A small multi-label audio tagger, trained from scratch: 78125 training examples.
Rows from block 3 of a small multi-label audio tagger, named by matrix and row number. Rows with one number belong to one neuron. Each number is 200 + 40 x the weight over its row's rms, rounded and kept within 0 to 999. All counts start at 0. After the name is the row's rms in percent of the matrix's.
After each neuron's rows are labels from the 100 clips, of 14976, where the neuron reaches its highest value: "lies over" is the class under the peak. Only what is clearly more common there than usual is listed. The data: single English command words and digits, spoken by a formant synthesiser in many voices.
# fc1: first MLP up (model.blocks.3.ff1.fc1.weight, 1536x512), inputs 206-308
# fc2: first MLP down (model.blocks.3.ff1.fc2.weight, 512x1536, transposed), outputs 206-308

fc1.59,139,202,208,187,214,254,199,218,202,264,266,205,252,226,159,205,306,188,251,169,195,168,180,230,248,165,201,192,268,214,202,177,258,264,160,229,144,228,160,161,192,253,216,251,234,120,181,184,173,217,154,202,232,268,93,165,177,286,233,175,204,230,173,160,158,234,218,198,239,228,124,163,173,152,151,151,181,199,245,263,193,235,201,279,176,263,238,203,221,194,269,146,203,171,195,222,207,302,128,219,236,212,180,183
fc2.59,137,237,244,184,177,204,203,199,219,221,239,184,242,244,218,189,222,235,160,215,178,150,204,168,232,183,181,211,116,280,153,291,213,183,173,238,186,233,151,165,180,200,121,140,221,216,203,185,261,163,180,168,263,279,289,229,235,221,113,192,249,255,233,222,204,159,174,222,228,230,194,251,260,211,177,240,195,171,249,151,122,151,185,227,204,253,203,323,268,190,212,144,177,203,180,173,215,214,213,143,165,200,197,225
lies over: /aɪ/

fc1.338,152,177,138,162,290,210,176,269,187,204,190,195,207,229,188,180,243,179,199,155,224,123,191,221,250,145,224,171,235,186,167,168,148,239,227,156,175,204,280,188,187,270,218,123,211,147,299,204,210,136,195,213,243,130,163,185,137,177,183,203,204,224,152,182,238,180,206,141,257,200,198,197,213,146,226,264,268,226,219,172,195,228,243,224,208,149,255,249,210,210,233,263,206,229,181,216,207,206,207,177,226,288,179,203
fc2.338,152,204,215,201,156,84,196,242,231,215,120,198,218,213,104,153,120,176,111,189,197,263,219,223,243,243,250,199,207,135,178,219,305,262,142,215,228,133,172,229,249,203,225,209,257,235,192,137,113,271,247,203,158,160,213,227,202,175,245,177,220,176,198,255,151,232,188,254,207,178,284,267,206,220,211,150,186,197,211,151,181,205,160,263,213,157,221,208,206,168,149,186,204,207,224,229,130,169,192,249,267,221,295,202
lies over: /ɹ/

fc1.525,161,283,195,219,181,210,229,208,129,274,161,226,160,198,245,218,227,270,210,210,251,275,219,230,183,271,270,261,215,200,227,176,198,256,129,189,193,171,201,227,137,277,245,237,201,182,230,150,214,205,176,201,219,172,285,167,160,150,114,313,238,225,165,237,213,190,215,173,204,165,215,224,275,226,214,179,224,144,253,257,166,247,133,137,209,174,202,164,235,143,240,250,213,154,190,222,248,228,251,134,216,222,138,140
fc2.525,160,321,249,214,240,188,159,234,159,215,189,188,219,242,176,148,195,176,151,173,245,296,163,208,115,167,163,155,130,252,167,193,175,212,178,239,259,150,194,152,220,175,189,189,241,166,242,179,169,118,134,241,237,171,139,185,222,224,267,232,139,191,253,267,204,236,169,242,165,190,207,178,220,177,180,92,156,270,172,165,217,159,203,169,219,176,194,252,109,230,211,333,259,209,107,117,243,236,264,185,245,127,141,277
lies over: /aɪ/; /ɹ/

fc1.277,154,207,178,229,192,205,132,195,216,267,221,248,247,179,187,206,195,168,188,205,248,182,200,196,215,168,192,184,285,171,204,202,206,275,139,171,168,231,202,276,159,179,137,164,151,181,228,215,225,156,149,234,161,135,176,221,190,214,231,213,211,223,200,180,221,169,253,150,179,185,177,150,195,178,215,210,194,170,191,293,191,182,205,174,264,139,179,146,171,213,174,232,203,213,207,157,160,181,258,250,204,205,129,204
fc2.277,158,180,214,164,188,216,152,158,196,176,195,193,276,196,187,197,201,134,258,128,247,286,234,230,257,223,239,153,218,292,239,209,222,235,227,260,185,166,158,147,184,252,224,216,220,220,184,123,176,279,210,249,194,165,210,165,194,93,219,212,202,212,198,200,273,187,143,245,127,155,247,248,219,213,276,133,208,165,190,168,250,265,236,285,270,233,176,202,302,180,146,163,208,231,171,257,210,270,163,239,221,240,187,211
lies over: /k/

fc1.493,142,201,199,188,221,178,225,185,234,220,139,123,199,194,251,126,257,224,258,199,198,238,248,178,207,257,235,217,149,226,229,174,227,189,171,132,196,176,251,159,144,150,234,203,171,181,122,100,139,141,226,226,181,224,236,174,145,182,207,199,188,159,205,292,219,198,178,194,157,133,178,165,159,180,214,208,217,266,238,222,263,227,240,195,200,147,176,230,210,238,260,188,256,208,270,219,189,161,170,169,167,139,156,199
fc2.493,139,235,176,201,94,208,164,192,184,180,210,252,147,193,250,201,257,210,130,245,213,137,176,232,186,195,232,222,267,197,142,173,119,265,216,197,209,164,170,197,184,177,226,239,213,178,191,196,272,246,262,216,226,161,196,180,159,212,202,178,230,203,194,197,208,174,225,156,228,140,134,233,120,132,276,228,206,191,136,215,199,261,134,155,231,204,155,197,283,154,130,225,168,253,177,176,199,196,145,181,169,226,222,245
lies over: /ɹ/

fc1.125,142,159,348,212,155,192,239,251,186,203,233,226,175,151,228,226,211,130,195,177,230,266,152,199,257,236,266,243,256,183,214,201,233,222,148,207,173,245,233,243,233,174,146,190,169,211,240,212,204,120,193,212,147,243,125,221,267,187,194,249,167,184,220,255,260,200,294,193,212,176,197,200,140,169,205,132,124,265,223,201,199,128,287,247,167,203,198,191,138,258,242,188,151,209,233,195,213,210,216,204,224,217,186,170
fc2.125,146,198,267,185,223,142,167,259,227,157,215,234,138,202,203,143,258,166,180,170,211,179,201,294,229,253,235,230,186,160,191,233,197,213,201,176,287,193,207,206,210,239,237,238,243,226,222,260,215,217,214,137,127,196,157,219,271,235,152,233,263,225,242,233,149,247,143,135,203,195,217,234,230,145,215,201,157,237,202,240,211,185,232,211,186,235,224,235,222,244,260,205,223,276,176,184,190,271,187,172,194,189,196,201
lies over: silence

fc1.334,149,162,242,222,139,116,191,126,166,261,192,217,239,208,269,153,197,198,191,204,150,197,186,193,181,176,157,285,178,208,154,211,188,231,222,175,141,248,178,250,256,207,157,63,186,216,219,148,164,251,123,214,153,135,235,192,224,177,197,199,104,158,172,181,198,258,261,261,152,178,239,177,219,221,245,178,161,162,177,241,202,151,192,228,265,169,200,163,208,185,188,262,235,166,160,143,229,191,175,209,174,182,142,195
fc2.334,156,219,182,212,241,226,218,146,203,157,159,197,265,262,267,286,191,166,146,269,216,150,204,206,235,149,174,168,221,205,225,241,203,101,128,197,271,171,192,198,179,222,299,157,283,219,231,110,210,159,194,165,199,282,246,240,189,212,206,227,203,158,259,242,239,179,220,145,233,149,216,190,227,207,141,204,160,153,154,144,127,223,151,165,224,210,118,247,201,220,240,201,205,180,189,247,203,230,175,222,236,244,137,114
lies over: /p/; /t/

fc1.392,115,227,254,233,118,179,224,267,186,156,219,187,231,204,268,234,203,215,196,264,227,206,203,177,209,218,172,237,150,162,259,179,249,196,231,222,232,186,184,136,217,183,213,255,149,207,220,209,224,145,165,229,238,178,196,186,211,157,228,210,187,235,325,213,209,163,220,160,226,268,158,156,202,214,123,176,245,266,236,192,247,182,176,221,178,233,202,165,199,209,243,208,208,201,259,220,194,240,171,224,212,152,196,215
fc2.392,134,227,229,237,178,217,285,216,159,109,147,189,225,235,232,186,177,157,203,190,262,184,272,190,214,257,215,235,238,182,184,283,169,212,212,270,219,138,274,161,247,232,251,215,233,177,156,232,209,163,162,160,188,175,221,256,180,241,184,142,221,252,195,209,149,252,144,118,195,182,213,173,237,268,285,241,171,202,170,194,176,187,233,184,283,166,209,193,163,233,184,199,263,218,256,186,191,180,167,150,117,280,196,179
lies over: silence

fc1.643,145,168,128,168,193,222,180,162,202,166,187,122,195,184,181,182,238,180,177,216,231,178,176,240,165,277,210,217,243,196,217,168,203,231,259,190,226,175,192,300,182,247,194,187,121,232,186,206,187,240,254,225,211,217,152,178,161,267,230,230,234,206,219,211,232,106,130,179,222,179,136,241,139,191,166,192,178,171,216,123,276,204,211,121,223,231,258,174,114,189,207,152,167,176,204,178,183,171,271,205,212,196,132,252
fc2.643,150,239,195,221,199,164,208,242,209,194,177,219,53,274,187,202,281,226,240,192,183,186,190,232,244,140,204,189,198,232,216,194,242,165,135,179,274,185,203,142,164,195,156,204,194,209,210,153,198,216,217,229,291,316,227,186,177,187,203,186,276,201,171,207,242,213,155,219,215,152,151,185,212,216,219,228,108,127,213,160,190,184,234,218,136,267,220,190,159,201,276,308,162,124,209,145,242,199,269,151,189,153,225,205
lies over: /p/

fc1.637,167,177,302,226,152,223,151,233,260,150,203,137,204,251,285,167,135,113,156,211,180,128,163,135,214,176,244,234,198,209,204,143,214,179,175,255,227,277,143,72,133,156,263,230,131,212,201,245,210,258,174,113,187,177,260,132,176,258,192,202,190,255,243,141,178,202,187,206,179,153,216,204,189,202,212,113,255,235,280,266,225,212,119,162,214,195,237,173,218,207,253,179,185,187,215,279,245,142,253,217,183,245,219,218
fc2.637,180,244,184,219,139,168,138,234,202,190,211,210,202,227,193,203,210,205,180,259,263,205,157,251,192,159,235,207,185,219,219,148,80,207,277,189,239,194,184,160,189,230,216,166,203,212,178,208,180,166,173,91,179,234,189,177,218,268,191,144,267,207,164,187,147,166,225,165,144,161,180,213,182,204,165,131,160,111,255,247,174,194,219,168,174,154,241,188,207,240,203,211,223,139,229,154,87,117,179,199,180,192,251,213
lies over: /k/

fc1.76,164,163,229,219,197,236,197,199,285,198,156,232,201,234,219,197,213,176,188,189,222,332,157,160,209,138,170,154,244,223,175,190,217,234,159,189,128,144,175,237,242,183,244,191,160,191,221,214,180,195,198,205,195,203,195,246,141,230,192,233,201,239,195,121,215,207,163,256,141,192,210,203,201,167,223,199,223,176,205,195,237,135,217,211,138,249,221,228,244,169,179,277,190,188,178,193,274,240,149,254,194,228,211,251
fc2.76,164,196,143,199,212,190,102,180,200,293,251,225,264,200,254,182,125,199,236,152,175,134,229,164,171,195,174,206,225,209,125,206,218,159,229,173,233,134,59,238,268,227,212,192,188,191,182,229,148,285,248,224,306,218,157,202,192,215,220,172,188,229,282,117,247,205,182,212,221,185,235,156,191,118,245,127,131,287,243,213,241,202,213,193,114,204,166,154,155,205,150,174,177,219,175,249,264,194,227,219,224,208,203,197
lies over: /ɹ/

fc1.69,143,111,182,233,199,184,162,306,209,174,178,176,123,116,219,168,149,140,161,96,61,276,170,194,189,200,188,196,225,196,216,148,176,211,218,262,161,180,193,254,192,181,186,187,232,151,214,223,179,179,200,182,159,181,183,279,256,146,189,189,126,259,171,233,198,201,232,184,279,194,173,213,205,169,176,156,166,283,199,199,190,146,245,232,246,180,230,233,222,244,222,214,160,186,216,192,183,229,186,275,192,232,237,254
fc2.69,146,139,251,214,232,132,229,223,273,170,246,197,229,202,163,196,236,158,148,241,192,144,178,185,211,215,237,167,193,204,200,253,224,178,202,290,225,174,166,190,227,155,200,243,242,148,150,237,198,237,158,82,201,156,267,274,247,184,180,229,190,243,253,231,188,262,218,133,250,189,207,173,181,229,190,138,204,250,212,247,165,227,227,213,170,228,184,159,238,182,261,198,211,189,108,184,146,259,224,200,218,221,200,190
lies over: silence

fc1.634,088,251,196,211,150,217,232,235,201,198,201,148,238,211,215,222,200,248,226,260,245,131,215,158,192,236,238,77,183,174,202,223,157,231,189,145,202,194,168,259,193,249,245,197,146,212,139,196,189,185,270,208,207,180,224,222,226,249,220,125,191,208,238,222,234,180,162,235,181,215,262,227,261,84,199,209,149,214,203,273,244,173,138,182,168,133,212,111,121,205,193,149,272,156,173,216,213,146,145,183,260,192,201,134
fc2.634,082,196,180,151,299,218,278,190,201,233,232,196,86,292,203,235,195,197,146,205,211,252,262,229,220,239,240,158,229,172,198,186,260,243,181,258,244,277,167,185,239,184,215,117,221,116,212,190,176,286,185,211,198,252,250,173,265,159,234,228,169,226,173,142,240,170,224,179,205,215,165,261,203,259,174,247,236,189,183,165,202,231,210,142,216,251,240,199,247,197,153,139,256,233,227,208,251,204,194,229,186,179,220,213
lies over: /s/

fc1.26,155,184,255,278,177,289,170,227,218,206,218,264,242,213,134,136,184,218,240,228,145,218,230,201,170,265,239,83,203,169,165,222,152,254,175,220,153,220,193,135,250,244,238,192,245,171,171,167,181,255,180,219,105,164,183,193,193,135,192,235,249,220,139,179,189,159,175,226,183,139,223,197,236,121,143,209,243,168,239,221,248,196,134,133,253,106,146,125,231,166,211,174,204,156,223,193,207,196,201,175,292,154,216,151
fc2.26,152,229,114,254,219,238,198,173,129,194,259,233,230,136,171,137,239,160,256,220,226,116,232,157,193,153,239,194,194,252,238,201,192,165,190,232,199,244,172,214,156,257,193,192,161,113,146,268,212,282,210,126,233,198,210,206,212,229,215,167,208,205,198,254,187,212,245,173,133,181,175,211,207,192,241,193,211,220,189,173,253,220,135,119,191,162,148,292,181,223,143,176,277,288,139,122,164,202,167,210,227,212,175,193
lies over: /aɪ/

fc1.191,158,179,217,238,241,200,202,204,168,213,138,174,158,164,253,206,225,197,168,200,195,175,191,165,162,140,179,137,200,222,258,274,252,197,272,193,205,227,234,159,220,170,124,248,194,259,202,238,174,250,251,179,161,179,140,211,145,214,209,196,203,216,168,175,129,93,156,219,227,279,233,229,140,191,202,192,113,213,200,170,181,165,228,226,126,116,274,310,174,157,156,235,292,216,218,205,197,179,271,169,198,179,201,238
fc2.191,166,88,166,254,230,142,214,186,289,254,243,248,269,180,232,154,230,182,150,252,165,183,156,208,164,242,192,219,202,295,200,156,281,199,228,205,154,192,263,195,203,181,296,204,191,215,244,173,163,189,210,247,190,202,202,222,173,241,226,165,222,194,128,272,228,220,256,233,228,206,194,114,193,165,197,156,164,216,229,81,236,192,145,241,148,160,209,321,212,204,178,191,275,151,157,252,176,194,250,181,228,206,150,255
lies over: /aɪ/; /ɔɪ/

fc1.189,167,212,153,186,216,269,231,180,218,208,152,174,236,180,157,240,190,199,218,271,258,160,192,175,208,169,236,168,185,182,155,224,165,239,186,166,142,229,200,170,171,191,153,217,195,187,163,188,118,243,190,262,166,229,208,194,179,220,171,192,208,227,183,235,201,260,201,151,212,292,247,184,189,191,226,218,221,211,119,168,204,194,188,174,178,262,212,236,218,202,214,186,189,106,308,236,201,189,202,176,242,216,252,169
fc2.189,155,180,244,205,200,277,229,81,229,143,146,152,176,252,153,275,187,261,228,223,243,281,209,156,234,192,163,275,188,278,153,260,244,141,188,256,239,210,194,182,187,163,261,259,213,208,225,211,186,197,168,168,212,204,189,199,202,279,210,175,219,154,193,188,128,233,193,190,190,189,228,182,249,212,284,175,216,156,178,130,241,243,215,222,146,216,234,170,169,266,237,208,213,182,191,194,204,163,177,191,307,173,227,233
lies over: silence

fc1.466,154,196,173,208,240,243,161,225,263,154,210,196,234,290,261,228,235,160,225,210,194,235,151,169,250,199,209,159,234,221,194,205,271,202,190,243,219,181,194,169,264,107,182,264,177,214,212,257,249,224,163,289,163,261,216,243,212,297,252,202,160,177,256,191,193,257,249,133,279,242,283,161,347,242,212,216,244,144,186,172,228,265,274,190,206,222,271,167,239,205,170,200,191,157,193,182,163,215,177,182,170,188,206,138
fc2.466,159,180,181,182,212,178,206,163,148,179,143,151,203,275,214,293,189,203,200,270,204,214,152,196,239,150,203,177,189,195,211,228,196,169,265,228,241,168,198,182,202,201,178,222,174,268,235,144,166,236,204,216,203,205,204,206,255,240,178,196,242,139,202,184,199,159,185,235,190,164,240,158,244,231,242,130,200,186,202,207,227,164,211,248,199,193,176,143,162,246,181,234,241,149,295,180,172,186,140,166,265,93,145,183
lies over: silence

fc1.329,157,173,193,210,155,173,152,196,244,151,132,140,188,259,253,225,174,169,197,232,163,186,265,262,181,277,229,127,183,180,193,161,176,177,141,168,251,142,207,225,210,245,197,171,249,216,166,189,186,228,213,208,214,248,228,153,146,171,188,219,181,181,234,132,251,224,158,170,209,268,177,158,227,195,256,123,183,196,129,277,323,183,285,200,237,203,171,159,205,182,161,215,107,265,257,167,270,172,274,194,181,273,159,199
fc2.329,160,264,149,228,217,236,177,154,226,143,146,279,219,235,214,156,174,208,205,217,209,158,196,161,164,197,226,176,178,182,142,174,230,205,120,162,227,239,147,162,165,222,222,249,158,180,191,157,175,157,142,161,186,241,271,215,240,148,156,221,163,190,131,160,211,191,206,192,202,255,190,172,192,127,173,158,180,229,143,184,208,245,259,216,208,113,167,205,196,187,252,227,230,217,234,191,202,197,257,210,287,150,258,227
lies over: /p/; /t/

fc1.639,155,133,168,271,198,136,254,204,248,168,251,216,222,179,174,159,178,183,192,244,174,208,204,182,261,219,201,146,191,177,175,207,264,251,190,133,168,167,214,202,225,231,269,155,259,172,237,194,192,161,202,205,179,178,178,133,247,196,288,198,156,185,194,142,116,201,250,227,259,224,255,211,250,170,172,232,232,163,154,134,269,211,296,130,220,135,176,202,138,210,229,201,256,194,260,156,279,156,219,203,169,173,197,207
fc2.639,144,204,180,217,232,173,120,295,159,158,213,214,212,220,201,167,181,180,238,179,170,169,93,206,212,176,120,198,260,217,190,165,145,179,185,215,201,228,157,262,173,176,249,149,178,167,206,222,219,122,215,180,275,260,151,217,312,251,244,204,195,203,161,182,184,167,238,169,153,248,190,219,273,197,243,167,148,220,206,218,214,179,176,285,211,202,139,204,179,217,133,157,208,204,201,120,167,247,193,233,255,147,181,222
lies over: /aɪ/

fc1.430,159,202,196,186,242,273,197,292,194,247,143,192,177,244,166,153,165,259,224,251,220,157,255,276,206,252,214,237,239,223,202,207,232,215,240,172,159,207,238,168,181,168,229,207,167,188,262,204,237,225,87,219,199,145,149,183,196,169,199,169,213,189,237,216,163,185,275,167,213,178,165,169,137,194,216,192,177,219,205,137,188,180,156,176,219,202,154,265,167,246,226,236,222,224,238,225,196,241,259,176,108,136,146,141
fc2.430,155,173,135,156,241,179,192,191,242,160,149,232,205,198,221,223,279,219,221,267,199,192,100,164,195,128,194,255,182,205,208,192,223,278,282,228,145,244,152,187,188,183,179,228,147,201,230,213,262,186,141,278,208,249,240,183,185,141,178,217,189,196,141,222,179,272,235,216,192,161,278,218,225,222,207,227,143,257,193,124,223,182,262,259,159,215,140,295,176,169,132,276,195,223,183,236,173,161,234,263,174,242,203,160
lies over: /aɪ/; /ɛ/

fc1.665,136,160,224,199,157,218,233,196,184,180,263,214,263,248,186,200,308,158,236,271,129,184,199,155,219,198,187,218,213,196,158,214,245,223,202,189,204,200,183,125,191,224,184,190,215,199,189,140,199,248,184,202,227,261,134,196,215,221,175,164,237,214,246,208,203,210,238,189,175,227,177,188,177,171,189,268,216,209,152,203,215,193,265,247,194,245,183,254,162,264,246,134,181,186,203,168,157,240,211,171,192,192,195,148
fc2.665,133,208,231,214,118,202,200,162,189,176,204,227,265,181,220,228,227,212,204,213,185,206,230,171,270,153,208,246,158,249,183,233,227,124,175,217,160,196,219,171,105,207,98,112,234,221,206,156,263,180,138,215,274,273,247,227,252,186,118,179,186,230,198,161,177,168,203,186,197,259,244,178,264,198,148,156,167,262,224,133,146,140,212,228,153,173,170,261,270,164,175,212,156,172,197,136,257,227,214,155,162,206,168,164
lies over: /aɪ/

fc1.62,153,272,214,184,206,237,210,248,191,186,153,170,217,245,256,218,230,138,198,208,243,236,190,157,178,207,193,174,217,191,214,219,214,228,216,298,209,189,139,181,240,128,173,217,163,272,172,255,239,192,257,251,229,192,217,207,224,335,181,151,157,151,242,226,189,217,246,149,205,242,221,160,205,245,255,179,253,182,190,188,128,269,244,134,128,226,260,230,174,225,213,200,139,178,181,191,92,214,221,235,155,192,162,234
fc2.62,161,177,206,192,223,219,234,196,184,141,123,107,208,333,189,314,237,297,184,212,136,246,144,192,190,194,158,178,201,258,176,220,201,156,239,236,247,194,184,128,235,203,210,235,170,254,237,203,144,218,205,137,228,215,201,241,253,220,142,178,271,192,209,212,167,144,159,169,208,154,196,251,264,256,238,180,206,152,212,213,208,200,191,181,203,161,262,81,202,218,187,181,288,152,201,253,189,151,113,205,218,131,171,114
lies over: silence

fc1.328,145,177,104,184,191,236,154,171,224,293,234,255,187,204,222,227,233,199,183,251,211,155,197,179,158,204,196,193,192,241,187,162,205,229,187,162,285,202,255,183,224,245,182,171,198,175,210,195,228,182,183,237,199,216,184,151,131,180,229,273,249,242,115,230,123,193,159,154,182,232,201,141,193,170,273,171,187,170,170,260,167,126,211,115,244,239,261,151,164,178,184,152,230,246,149,158,131,245,205,167,174,197,191,197
fc2.328,149,230,238,189,143,223,165,117,198,169,290,89,186,156,153,172,172,267,163,108,141,160,152,200,217,188,183,188,129,243,139,253,173,201,193,202,214,228,129,223,206,161,207,354,140,190,230,230,184,254,197,230,211,210,245,275,207,222,193,207,215,236,279,195,176,235,220,245,202,217,199,242,162,203,242,170,204,202,206,139,155,259,203,223,138,178,192,127,216,126,182,258,220,189,187,240,188,195,170,186,253,195,243,168
lies over: /s/

fc1.373,169,254,213,212,232,191,181,194,193,194,189,209,207,170,241,230,179,220,232,199,222,254,245,175,213,223,219,82,197,224,152,214,146,170,218,220,221,178,204,235,294,246,290,260,203,212,217,172,261,225,170,236,191,182,179,194,219,185,254,169,242,145,174,208,188,184,180,236,204,200,185,182,202,202,150,166,251,217,184,198,179,218,143,178,139,239,223,152,234,197,208,217,196,198,168,194,223,200,157,177,164,213,208,244
fc2.373,176,204,129,237,154,187,186,182,180,228,222,211,219,173,277,213,157,183,225,241,142,217,231,139,169,208,162,196,186,286,118,193,179,150,224,166,149,180,170,211,203,228,246,185,194,298,172,159,128,307,200,310,224,284,165,257,180,203,266,203,187,204,194,242,191,200,179,269,208,181,163,259,187,133,159,176,149,183,180,146,191,183,101,221,240,194,94,132,196,181,165,217,210,184,265,240,161,200,222,181,205,143,334,195
lies over: /p/; /k/

fc1.579,175,140,198,151,217,150,137,185,194,212,225,188,176,210,252,212,167,151,242,213,168,284,256,196,215,200,180,164,233,252,191,193,127,204,164,174,148,199,135,198,228,250,179,255,243,187,228,191,205,185,151,239,166,238,195,134,189,207,297,142,182,153,251,225,254,159,218,188,132,225,173,182,131,179,154,202,174,203,171,159,208,223,224,222,156,185,213,146,265,207,186,222,212,166,227,277,200,206,159,206,163,190,169,268
fc2.579,176,283,128,208,180,218,160,176,164,257,285,236,195,226,336,191,199,158,226,144,154,207,228,225,190,156,195,235,218,296,139,129,231,156,206,247,272,203,185,251,217,172,211,212,160,218,229,128,167,213,218,261,183,284,165,234,180,183,225,176,108,213,201,218,215,190,204,253,216,236,216,182,162,139,133,205,223,232,185,143,201,214,150,252,125,182,189,155,180,240,212,132,188,173,256,217,194,187,199,168,184,184,213,239
lies over: /k/; /p/

fc1.494,169,187,129,229,214,172,102,173,241,220,304,218,144,155,242,124,186,194,198,206,182,243,249,212,182,202,139,228,151,202,180,114,177,201,247,164,206,159,207,213,216,232,295,173,206,228,196,264,182,193,173,191,242,136,152,217,207,206,250,218,224,212,153,159,207,210,245,107,232,168,201,274,225,182,196,188,233,235,232,127,198,203,95,188,237,144,213,182,239,164,211,177,171,206,271,192,238,263,176,128,227,159,301,173
fc2.494,158,223,206,158,167,178,221,209,187,191,216,215,225,217,282,162,171,192,190,142,189,189,203,239,167,207,128,252,144,130,221,167,234,224,122,110,178,158,157,210,135,173,249,236,177,214,218,177,151,113,300,157,185,181,147,189,194,255,204,212,269,129,198,134,225,148,97,287,136,191,276,184,185,185,242,188,160,342,264,221,166,209,174,265,233,241,107,124,183,162,246,195,182,172,252,221,201,247,179,207,186,205,222,153
lies over: /g/; /p/

fc1.6,144,236,149,215,182,140,174,238,161,161,226,228,206,212,150,185,289,221,199,206,267,243,238,238,105,306,169,239,227,174,163,209,191,188,170,177,228,225,238,187,170,239,168,222,224,136,154,284,175,160,214,135,199,138,184,244,195,222,207,224,198,165,180,119,170,177,134,184,177,195,204,195,217,229,192,280,200,152,107,237,185,200,194,217,140,244,246,173,265,176,170,245,201,196,203,222,259,220,182,206,227,218,228,280
fc2.6,136,242,168,217,309,215,182,191,141,188,219,146,194,235,119,177,209,116,255,148,210,235,242,237,198,194,243,105,140,128,232,149,186,153,166,254,240,234,239,166,204,262,205,244,213,162,215,200,188,180,211,198,217,227,261,161,170,192,163,227,219,190,207,232,264,235,184,171,228,182,142,212,178,199,228,227,169,249,208,159,213,282,226,240,168,207,157,209,214,175,173,192,131,213,171,158,211,258,205,158,118,163,206,212
lies over: /ɹ/

fc1.511,139,190,228,222,219,215,211,163,152,242,195,249,253,274,195,231,216,204,189,188,165,267,224,249,187,232,213,217,176,134,211,197,156,170,216,172,149,164,168,248,241,202,214,198,154,122,161,178,276,189,182,262,238,162,215,232,165,181,259,138,177,155,216,214,182,199,165,226,149,186,173,269,206,226,136,235,246,186,131,225,173,211,175,263,200,222,198,195,222,216,151,230,189,181,227,186,212,269,162,246,240,211,270,354
fc2.511,141,204,181,273,286,146,258,167,223,222,218,183,221,175,132,186,199,216,180,136,171,117,133,223,201,173,170,206,246,163,226,150,256,202,203,242,230,218,186,173,187,154,232,137,246,167,253,234,218,178,219,215,205,194,206,259,179,140,251,202,203,291,201,199,195,244,210,207,231,177,146,211,195,142,227,228,150,234,202,98,345,227,259,229,189,226,138,228,214,182,142,261,200,205,165,236,175,182,227,187,189,218,254,204
lies over: /ɹ/

fc1.592,142,216,179,207,210,251,174,185,234,209,225,204,210,198,190,227,164,254,221,255,151,160,132,171,279,198,185,172,154,183,216,182,149,253,245,228,214,175,182,209,205,233,212,228,211,217,179,130,142,214,192,243,205,172,266,154,205,171,158,230,194,231,175,210,151,182,147,260,169,253,272,178,138,215,210,142,246,241,164,222,154,165,246,184,229,141,191,191,164,161,166,196,170,143,258,209,133,230,182,142,204,171,157,220
fc2.592,158,222,196,238,155,228,234,164,166,170,248,104,173,224,135,291,188,182,164,177,130,210,255,205,220,271,185,197,176,255,267,136,191,224,211,212,229,152,193,165,186,264,215,249,158,225,206,246,145,218,277,213,195,159,233,228,216,213,228,236,236,209,209,157,165,185,150,157,244,224,274,153,265,223,251,160,220,141,227,145,152,168,178,183,233,203,274,162,205,201,154,110,171,141,220,246,194,170,188,191,231,209,164,218
lies over: silence

fc1.50,163,210,199,222,213,193,176,210,176,198,253,153,201,148,157,186,206,253,279,201,287,176,212,211,284,316,208,114,227,264,222,229,221,150,188,116,123,174,189,262,217,220,285,118,220,175,218,193,202,151,227,220,156,240,217,139,202,160,226,163,213,105,175,161,212,210,218,234,139,231,225,265,171,227,203,172,137,192,229,210,189,236,193,157,205,187,191,180,244,171,262,220,216,223,178,198,165,126,245,183,281,213,195,257
fc2.50,164,202,196,152,238,140,206,273,167,232,219,201,224,174,162,264,234,147,281,169,200,269,201,197,254,191,198,173,223,199,209,225,136,193,249,198,237,173,150,191,196,275,240,169,197,129,136,106,197,150,160,209,300,194,175,204,245,197,216,218,151,269,149,164,244,198,193,145,228,267,240,194,225,143,179,231,233,176,225,214,194,197,133,148,208,191,147,308,230,158,182,167,217,165,141,185,191,212,317,204,225,204,206,194
lies over: /s/

fc1.207,120,182,190,202,205,207,226,153,175,159,132,213,198,184,255,169,139,188,192,214,217,252,174,261,186,247,188,213,141,216,208,190,157,190,196,218,190,227,180,219,184,232,218,172,246,171,165,232,234,232,235,147,202,221,196,148,191,158,179,168,173,220,204,232,193,127,186,195,183,224,177,189,173,166,238,180,241,249,184,221,171,188,156,162,133,220,252,163,180,198,172,223,171,212,258,201,185,225,225,244,256,257,231,254
fc2.207,124,174,277,212,214,154,181,192,130,257,212,187,220,191,214,229,177,196,207,198,214,207,225,156,169,181,244,182,320,213,243,88,214,125,210,206,217,198,195,232,188,239,247,163,225,221,206,245,188,133,216,182,235,166,187,177,261,268,155,253,159,196,240,243,179,162,186,160,236,169,162,151,227,142,224,203,191,125,214,153,249,235,245,184,223,159,270,204,196,242,194,132,158,142,248,231,205,216,201,168,180,248,176,187
lies over: /k/